config.yaml
translate: 0.12
encoder_norm_position: "pre"
encoder_mlp_ratio: 4
encoder_width: 160
decoder_block: "sep"
lr: 0.0077
batch_size: 128
final_lr_fraction: 0.01
Rows from block 3 of the encoder of a small image autoencoder, named by matrix and row number. Rows with one number belong to one neuron. Each number is 128 + 24 x the weight over its row's rms, rounded and kept within 0 to 255. All counts start at 0. Numbers have three digits each.
After each neuron's rows are labels from the 100 images, of 14976, where the neuron reaches its highest value: "patch colour" is the nearest of a few named colours to the mean colour under the peak. Only what is clearly more common there than usual is listed. The data: rendered solids tumbling over patterned floors.
# fc1: MLP up (encoder.blocks.3.mlp.fc1.weight, 640x160), inputs 0-159
# fc2: MLP down (encoder.blocks.3.mlp.fc2.weight, 160x640, transposed), outputs 0-159

fc1.617:139092126149158117099136139134102117141104120122089143115110123133185152151183158136130101140154136141117139055132149141134139116129110159135123169129139142109147131125120138140138092109132091163131124135067152126097142089116099093125168115122103093118117129093124103096110120129143115129073162108109140111135134123104151091139146156112138115160119101143133132100132134132109111144177112129192130096177128098134116075193161151150147129103121164101111171116152121164112125143127111
fc2.617:155117115155141109146105077112104144154165135163128125141087153128126139151118141098120181144173112122076127127121115149133117153065151109094157112100125148098165139133089131141126126140109142118127104129149102130134142107143162184122133126146130116179121124148151132151151109128139137131154147123119117149079068186141097143119104081115110104111133116145129142120128150130142088100096112098102162137106166160089135146085108125161098126176129110178093114105138149131129154115117133
patch colour: green

fc1.224:116128099110089111116124145098108148109123132148108125170106176101103151156112123160111121125104200115085128115112125145103068116151111126108158103122159122138124119141116149134132146156152157171134178139132139112151093128150166133140144114125111098148073096118089169119142109175174165156151170148126105159147138132162126127097111093120142126105128127105152119134123120128130082152118105156152115126149144178128124143115096111123081110132134137159108157166071116126104133150110120
fc2.224:148130144133116136141144155133133170113124081106134112154050137174127098095134136100143091177087141152136124123137122163129184149140152133170119123130083131150131125104167135113135123111104164141114138100134149117161129096161133150106122099141115091137162110158131108123110143114173125137110186144159161149108112132135109134137066128108121061132145119143129168147116127142094137092127125116132132135134073098108138115124133178135121135126122113167112112082117136140140141152079144
patch colour: pink

fc1.469:094144163151117103112145134177108131110098099136134134141124071157122144114137090109150151198149141179140121120150111075104154113110125186111126161163128143112092114099117112131144154114107114115146112135098117130128137082151124167154166117157141121142141130137131123129109103129109092114139114143124119087111094139094121165173109152079148088138082138133116096119159127156107074171141152093137096149138163166113123137102173149136098132123142147126147116131154120136137113118113118
fc2.469:182178076143146126073117133107164119124109129139130097106103101141081133095148155114169098173109153130143106084098130159122121121156127137154103110135101140166150111109110106147115127149124124089154145161092130167127110107119166132122138131114147127082097149139129172163120152118124124153115126146131119179130109154148154118103103059155127126110171118107130138144100122105130099138115117146107157122146117142152101136114161136101077153133100110139167084144140159153150124154121137
patch colour: purple

fc1.613:139112111136103111128141160151141161106159103147139128128119160119166166137122154128151162132096178109098140100084129112134121128113113114122135135133130085138093112117092095156144140134124158115148137113149108128154137136136093115157160115120132088141135067130118100121151126072118136155130140079111143128174122117129117132130095168113173138160170146087089135117069096139131147106144109139118071102101122132129121133149133113164159090125159137094164121147082171153158122153143167
fc2.613:146104139162168117116139098160144103130148131146150170122172139138159142089127141114080089106184116108152150134148140175116122137123140090121129156098157119112144124111171117094121115117109093143149111110180110146098105110122095142139138108081132171087142156112127146129137147147107111165157095155114104099121114142156189132114109151114127071105132118123203118143130116134138119135115137147107120155087110108099136161142102160093137113150130111104127133126154079145103127118129128
patch colour: pink

fc1.283:125130101133173132103136148096163170151088116122080154127104101114138140121087084130115095152122176108141165130128124133106123178138140134099155076093105119120132148109099148126174138114126142136190142124128160132104146132134121143142128178120180097118087126134138096113131095141145135099133143103087179100151130108119129127119119129069085131127101157075094119146115172134173113111148106112114160110142134157132131172156134117146123111115132115103163156138139119112124114151131116
fc2.283:150142141129115079172149101120158077150137119124161079135134128182124116175119087137142095128133127133135159095157121111156125173112157120132111113111147121144105114151106087155114110113124123141102132136170139109143073132112168108102148078113068132152114097186129127123129139131115169101146115118103137109153107136114098156156153197156105116127117166125077146090159129131124149130134088138129121153153157131105120133095150105135122100127133160113126119126114109154161135125098119
patch colour: brown

fc1.448:079120099136150152096120130133135165140104143127125147126126151101169106139147154112130156139149119063150140113107119157144162142127131123110107120131164137115101185148131142129168134111151173125116151098097102125103118148146160110116179123140123109099112120097125126091170153139140070132097109122117136108147132170151153142111140122106121085112091165137105112096130154104144103129126134106191106121187142109098138166083119158095126120138078139139121139144145126173090119118098144
fc2.448:138132138145125086131148119084137137141170123111145123123115122158129180147157105119126150118124135115117106106105146155076090129145130110114124159055159115129160118142092108101110082097148076145142138124095130140142153103165099146127130159166125153131108142131146123162101122119156148150143157160134112129106118127094136138168134142158149128135103116151178179151082130145109166121122103154103130104119097139087101083160124099124155142122166107142165076144128109091142125125135091
patch colour: green

fc1.306:156131143149128083107117138135163089173142108089139114131140137112091126126131168116153123168113143124156109154108083200120152133104116160125124108125122119138139142161137110115109154138106089141105134133113116156143142091116126088075142132036131114163112133107136116148132138121154140154130129112101103148124100148089125115154180171130115102159114136133131166090116114105153131122148120118165147132138118132106147142131139122159181151085116113109138118118089096159141192127132122
fc2.306:140117152081128157165116118124102178104097174132155155136128113149192184099120085159095104114146075109136146127148143097125119150126117075140116147144097114149116124130144133123141108110141140103151100101182151119130136145128126152166143115197109132082136125157133139097155141114104099101123105134147102120128144111161108125121114120145111154133167121098101074149119151137110153104145125155105096134124136127158115126139101158119110102168095135154132140102137175125126078106115130
patch colour: pink

fc1.519:145081148132163074131113123114127178122165115132099146112164116136126161111058117117118164077128126120140116116159145134123152112100120136122119118149074119119088093136134147135118133084127165115155169112171138100146108136177156125123118135084184095146089113104150103134161118144107102114170093133126165117159134108126109129186123108134110122148142093136147119138160131119161133104131124135110156167118127135126175126075140095119135131088131138140151177113128142131124116123150135
fc2.519:157131139150126171125131121151138064095114162167127149148085081095107101144125125150139100172120114107084141113090140115105138160125128140140136174140153090126124121129099116126141128133147112102130112096105152115143132142078083146156123149198113123122117142119193097108111144163152146123114126146116105141121120119094128095140143121143138145096109135157152119077134121157131136171162160144125149129149143103132132158134088172123119144122149157148149095107118140126124070115075133
patch colour: blue

fc1.498:067168137117122140169095155111127158126143144118127143061125151122109136125163140068111145143146140145074128121101121119160141159102090133128149198132098122118126144126149131166155128092150093150122148106125124159118127095135159155140124164121141075147110104101101098153101148107125123108137151135143119111124116097134079133146129099081130110153148112149105142118136146138156112105131120100137117109091131150094122169126130192105128156098121119185128125141145143122136100159157141
fc2.498:112142128110182171126121128117145104107100126186103099147177143090155136094116103139171153112119140119186106145122091141107120054191128154107110124161151135148162095100141061104123109150141146126128109128144120128131147126153116112140120140130143136109098116150121134191130133105175133124096114126130118104130130132115202152130114134141134161102118150114129099125172172164131109139125117109107107111169149114130102141129109099097095098109149142123132119115130125133124115155121117
patch colour: purple

fc1.551:177119107158126089117171162135122114148137137135097115144160112123142135120132100127110105136087095162126100116095139120145116129162109117172109102152114116126133124095134150135114132113163093141139121100170149084080136194152081146133150125157150132112112132141134144113155108126151163126116141129102143112167163134147127113140155117098154121157140092109162129113124125118132143114171071140122094127136128135075069151102118065086118143147138111117170120123152123110182165142131132
fc2.551:111096101103132142130116097154165119130125124140104131101133135110147131097121157137106097110161162096158112138168153101124168154126165125106141129101152120138116095128107150090107131136108126166180132140131120171159069104118129109145098146094097123122139102095168116133129179123125110085145126135129120116122096065095168101115105168110135091113156162086163161140198142169131119109137143138125106160156119128150140150125140121167130111142133125154111116134120105157087107125122156
patch colour: brown

fc1.267:071129120116069156138159148084131150103093142152119153117138113107127168105177104114098132152133171148161113136121164132140093121118133133125111088153138118143087113073127122137172125111149133097101105112116099150129133141193142131101170150108120134102118182127170097126098134120107147143141128150133143134119112115118094148135113106143096134171100131152157120104105085147143148139103178103159125124123108142115141133148125186140106141112096131116140093175125124142110146144093156
fc2.267:194130138113150122125135115119126134160150125099119131174108100104091108117124108088169076135109138103148132158127124124105115112143122128130112120125109112128160125114213113113161136135140140141104156108112116143170128108149162120164109121128130113128146099133104152172178154115120130176136182127172107145127134143122108118109081149126112132139123091091127117131111137133177130065128106113128128138183106157127141092123138133098136131154078122116099121106103114123151164136083172
patch colour: blue

fc1.307:156157150136128163116113140123114108118125085126124133172163119103148164109107131163112118132132103091138119142134161143123109129118119100100155082103119149107118145119153139101119104106100126113065146159135126117128120169114169176098126132069112140162098154092094089135095136140142139156134191132129096159123135117125124113117176110121123098144082123129107140153141131122129093174137147141165131164126176142116127162135170080120100163108141102153114135133163107140152094106095135
fc2.307:120168126115189117134135151133127145170153156152139113100091086143172133144113117133136129130166132153066136091105109090161117143136122126143172110166107113118130126152120140174153126122131162146096142119079132057137158133063091145146129121101147132157114131160111136128135140091113158130153128118145146100091120141117099123108109126132154141193103116132122140109143144085107139106157131137135121119066127113121166100152153131109127111100125164082110132124091125143147141137144135
patch colour: blue

fc1.572:129165109125118146166155137130121106140093077138166133075151148149124111179114144119137143116100128115094117144078135134130118143093146076156158120109182140099159124109138123149167137129153143129133161129102123123125141128121122139143161141135113152106107143161103088165078158167151128125152172136144119124149115126100141054096104081116145102129126104145108103169134147073133096150140117113134147145085159144090113127134112127133161148127146140104107078127154139122124125150121165
fc2.572:138112141102082094141179152102165093099147146104103120165102123158119107134118080112137124119106121161157142078169090122144136112150132171120127141187082127124117115108160120158160112165116134155167137121142151154162115150175107124089089117135136111111145144092132163106120135184120129130112121135086140110136096106123115137098129122138120132129129109108133117139140129112127159123152143141150112128170125111106104118137163123170149132110076190110127099087096158132114125129137087
patch colour: yellow

fc1.639:151145155100146065146107127149111126160156121089127085130115133128105148163132150123131118138114122103097155145123091126083140105107147133111140146130125071096091159138115135143161130136086084142137163136129132144125143133151117160152115153157105145125098114156112129123137131127153129082133118107129141087106136144106163076124111135098167109104153123099134144087160135133156110108173138077124127108148095132130115114161146165112174147142177095152169075151110182130139133135116147
fc2.639:092150097132096164130142116132149104139112140128109172124127105118137129135076082117131116102159150121146133117155139137126117154175141105155149148143100148151121101131150118095131118105182141132103104131097115097132106111121109106114109131104173122128161137155136091134140129068113180170118131114101116120147153105129117130145165146155093126170114130133153075154138106149141174124087130101134154119147174163098125146089119087127101156168103125126108173139143066094153137134127141
patch colour: blue

fc1.592:116132123163142091101107165123121125120181098182127095136129101131156144132151147156148128143058104147104122127136135117122126145166136144129150126125141120107117177080126158119087145144112125115134088109071119145174114132132122171120166111136128120100115146121128163114111086180106111124170140152124127147115135106111146082161126086148106127120097100098088164087163142145140138154115152133094123123122115168162147101123131111140122076128117126153169154085113140130139151107139113
fc2.592:148156128123152099136141141144181125125118157125107134162125095153104160116122131101171144142173165136136131129148181147079117076106115129106113154097154124109087113129154152135175121092149097109142120141145141127124097131139133169146153117120106159131159121088096127118120133092151183151105089151107142086125086124153130137146109139083149090120108133104115153106141103136143105120155139127137083124100166121117111138103147119132132106167159196173089118138131108135126122101137101
patch colour: purple

fc1.259:122108138093141164142155104097085142135144107117118138154090136104096150177107121139104157124113098150150097118136158118123125124127159161118160115084107138131141095113156092134113106133118142117171119087148129162123143150109141077164117112138130193116146115117122103135095110111152136135115130116145096124117102112166145174155138145161114120134100074152165150117139119138117170103165093157089174184134101106126121149142142149148143122115088163170121116111105117099096134120089132
fc2.259:161115128155182139113130148156192155136105081158136064134157133108137101128134139130173134188137157110167138146112132130106131103108140103133097105169133132187120143135129121151119099128140144107107139147110120113106104127167109112088095156129083068144122146111150120178098129163133120121111096147145138095115135143099104129137093113114122124145144117133125141129103106147123116146091107088157132086115124077127133143121146149100124131165131134097141083136131111168098143111172124
patch colour: brown

fc1.502:124134091099106131082138137083119185117122205160141131161137150153118115115162161152153113134141141117081089115146150094143135138101165126121095141095154147109165110102127146131151098130145179096151106110097151112156126127151104137104167097165096114114168169148115139136098137124093105129155116150132131100108125137117124120168111071140123101096113152119117166144167173116110109079130132142157113119106134103135128134138138134132101096131138137166100105109127127165134116112119102
fc2.502:083100135087092121127137149158142122146132097135129111126114106113128129150156120146169131152117108136129159149138123151118138132134065148127181167108133115137118116145138113144159150167124081108120135112107148138137082146108120136114124123150181153150116153141125109107097137092115159180109136127168134150123131129103144092152109097054105118118137101064156142145134134132124107177161165129124122138145129118130054100129154149145161110118152126120114148093149122118171084100115112
patch colour: grey

fc1.458:140094123107135119146113115118174107112167128147156174093120151162144080153116136138151141144097071074127111161124148112158100170171081135150136127156134181152153118172122151142107100130107118173106146117118160109117162120112108140146136146131128138126114123133096125123105155112139148127177143168104147129126096132133140133078116087127163099127138166106119150088104120120180100115084134114118125131116150131171126119131122168090143133101134085094137139093109157115137137131102122
fc2.458:108173126118132151077154086125095129170085115135087079157172140104132157123113140121076111139140133133123121130159090116138129122098168153128117111148092136125107105083101139083115158115132118109142107112119092138146126159151158141128125135141103101105168144135167126091137116145145087135099080096167087146119128163139157133142103175126106147148120133135106153146132156136118153150151131117119144128138136118101160100129139090173113156123145181121127140163129160105132125078151099
patch colour: grey

fc1.338:119128108137076111157088140126131111147165148156122100120149097118167136130150108133134160138142127130124120106129170086104146135150150116147127115133114108182093111094104118117116119184123121138131136096159129164147130103138112130160157183171102137137095075165076108159093147120122142162055136096149145136126138125105104125127146126100127153146142109149095134133139167164153132142119155106120141102121153124128134132100129121127111106071109099162165117140080147133098144127085161
fc2.338:141100152168083138127084125145108157121097126115171123159117158107072088137103115140085153131075079138109151129148076149148081086108100112172104159098171107101183149105130146159167120133144131106143136125107135102121141125115153110090113100134145145131156167160151130115088103147168120115138153153146125141141141134177087154153148101130153113129110109113148129141107108106112121093135117137127133126167133153123121152144102116126105136147112109115149158152131130118126173133143100
patch colour: yellow

fc1.466:133132139157097107134102127142134106083155146073124121098104129105117062144164122133091096135146166142150126119129141113103160116129114117128138100118117136166139132123110132153098097141124091141191163167112087125140153109087093094141154148129169119088133129111091115142091091170152115128111150172123147126154130114120106114127134171118178157067111114138137106141160125161142166154128124145144125165160127170099155140148147112170155113126140150110113100122126114124122123148128094
fc2.466:099166121104144163134141123090130161126104125153127116159081135128172126100113156084123090163115138090101132160127117130097123140145101125146110151086127161177115156131149130110140112120092205087093081129127126101155121120155170161111131109149129118148142149122180147102165129111145145157116154125136098115107129164110110128135102105105092091151141114113118139137091184118140109123158130118122154139094125079139140147149118117159096125124146106150123169137100102156129153155116145
patch colour: pink

fc1.187:135133159158158167123153116132093111113148113172158099132142065117126163111138123109126130127156097150146110138134134158142128135153145119089118133150134119128154110137133085146101136161123121157140129135141118118066134150150142117108133088152130104112123124103153138180121155127084145112142090144139156171101118162117145171112142091073160141153125104120102109088136123133119146125095110097106146137129096127042139106087111116099141162119157149138079141140124130107144093178128131
fc2.187:144107139165163094136117159091143104129105131118172093128171100146145143156109146143126096160108106167107101127147128123147076097123111129176091111150133145141096108122135128136122109139099141145170116123168150106140123153133080133136146155072139100116154097138071163098096147134087119128127114130084137128103134133168089129102121158119119126149113165115106124138135119145104109108137120111119102102167155176152127111101158172116167134092152107122149138158140126184142154110144128
patch colour: grey

fc1.445:121127168112158154109163124149118164140079107109146108109108119113113142142124141145134111156086190110105146122081100107128163124092138138133149135108123065093102116110127096136141141122119141080193146132118129170101150153150128135141138116149130088117157070083158136106145136146127109130085105125114111129166158120105138118150168138128079117117128149107127152084157155120147138153160153122159111130138113086104092118129109118141096150115144145153148105130181114132147117145115164
fc2.445:139131092174124121120135118124166108162166159169101130141166114100136155107154130114110152129133122143136109097132168133099105106136137125086115123098167122083140140148112137178149081119108113155055144124152143108154097098147127124067140149098132178103138153115110129118127113132156151131153157128175137153142139154117153100122086117097134131096097136145126138079163173109126120148121142108110098098135127144134126130143113184112142101115117070105160127116125116118138140170108137
patch colour: blue

fc1.1:136130122102131100111172134096185121154118125135144140062132089102132147138138127136153158121170135128135109082147127132105090133107092141153142118077130123132117139135116169102104103146108157130105097140125112128115100086083115112140103139126148145074151123107168128115142158138123115124167166135092097159150130113152158139110086117099126113161137097127113129162137150101110168123152130091117134116164159180124138179108121105114073089102122111147158155128164110147134141146150113
fc2.1:126146115131141112113117110149122112128129135170140120143131120093130104109170132087110155134109145136147173181152134173152154117123089082118104110128152151144122153123137119098125069143111153097099148162151190147148122134130087134135122152144124166139129115073100114078144134132127129138091104123122120138131142129159142134076062131123112112145142145112124118078167082111104115140140113159151088113148121164121135088168150131119138127154137146135135110081119168154150093127144086
patch colour: brown

fc1.155:116154152115136097068152109099138155127162093139126109171151108148157120129135095145113130119106139113143145154120134129094142087122115141122132134101117132116135112112162124117127170159123124172133131071139124170167069151147120149116103104099152142152122123090195155177115081140130125142139152139123112155159131126119133114128116151115067137152124130102126100109130102118099111159115165121116095137132139118138163159103149114132158141093077126138119113167096117116147198161134113
fc2.155:153133138101130106112120169112130146144108114121107129179100134132129085143135160131134131119115184179118102127094170113086138153118144106157140137149094101105129154121146147118146185103127120115127168131105116128135177142162123120150124141117154134135128166113144105082130091125097139111153175154141212102111142142139144101130095120102153079106141096081129138115097120100172153128124123124178150101117115109138089126150132163115108139149090118096116127154102150106125118138135101
patch colour: brown

fc1.21:139146153123129163070145109107140125162106120147141149144114121139155163134145113114130132148080115114121097082103141118135132122129111138179151155150176103133132074134123113121111106102134124147135114120128093121103111142101125154158115150140164136122097132082110142058091101134150101124099141136120169127115147130116128122192158123088098122134165109103109121107127146111154111154132140117159099159083179124109137118182128108157157135118124083088152143135156128152094150132165162
fc2.21:124105130156120100128135084149076144174122159110121116140147145114149157111156158087104143109126169103142081149166169140106118084147097093084147111124179111125134119126141145133125149118137139135136152175155139137144118119139169055110161151134128130119112125152143105191127121094160141146158116119151107137108141169118140113119099099114128157075074159096125156101091124091120158121107093108145128100125131129124117122133112158118137115134167127134136128116153134133138082134116158
patch colour: blue

fc1.565:127108148131106147112130111134145114110134104118119142106121107152143188108165129190071154145158124152171129141118154127113125091126096111144114125122115141163089098108118119113123112102149121120099137122180112092171130115104149128132119104084144108127092164119120107114129156172133097152123106129147119151150100096151107152195123088137104109167093134136151124114098133170152138126122128152173142120152169159148184133091121108095134143112076107118110097120103150149107129151127114
fc2.565:156130154116138080109126077125115153132086096082150089175114146127136110132114124097103084150136118096110135121129155091117135131147123160136101137132140115079154124137161118149135115109159170096185137072121139144112149145141179110147120108161136106123115120128175147157162124137149106130126159145122122111142137153121097127130145127107081126142140115127137114142093149083124120162129137115090131152173079119154150093160154171127107094161109128137100145106122099141123187129115154
patch colour: blue

fc1.192:143120152133138085096138102110146128115138148122146101137162114142150147079142105134098103126119104114144164185114164148138172188086148138131149140130116111168154085117159120171158134138160158127133109175123128138117146136083124119061130081086133099119135104104136131126152141157105090119118130134138130168133195129090113096137105099150102138155103120124104126119155127080125159120125131105123125101088117123145106120084138112095123117161120139155160106100131133130147136147164138
fc2.192:117122086174106154147108127132095114127123121151189131109151148130116150196125160095141135133140157112133097082123102117106147092161136102137143054094117112118122138126093102079088136119093088099154140103133131141136150155136111132168120134165118155117140134121160122140110158098174105123112102119117087095142161138155134103163114107127125136145163116185121131165113100141153131138123099137102160158150135131116103131115127136144098167122149103109148107146157132149136177137099137
patch colour: black

fc1.35:163107151170096120131116149107149157076167121125103125159126085133143153108151139116130094101105163158125115124156096143095134127082117103078153156147101145170121129086129088140119116174094138150115117133128092174162119096136126123122151131097128117148142105120115119100101103075107154157156114163113151122101173129118121127157124109145132143118121147086137111172098137145145139127123132118150136139131178125112102156170124062115147099127131135178121103129116152109148168149138126
fc2.35:140119177136139110109116101109124141160127096127165113126177158124127101164137121084142190185165100143129122099150103148138119146167132127136164121129126123077117118163107125098117150163132124117110147154156170100121125145128121122123152101138092134136151123138115122129168135108096100140165149113109104115155100147132111117094100106111149134109107095111106060142144132085119110136126149118103171112111134147121115141090132188134117197088139113125149131149121106145119084157099133
patch colour: pink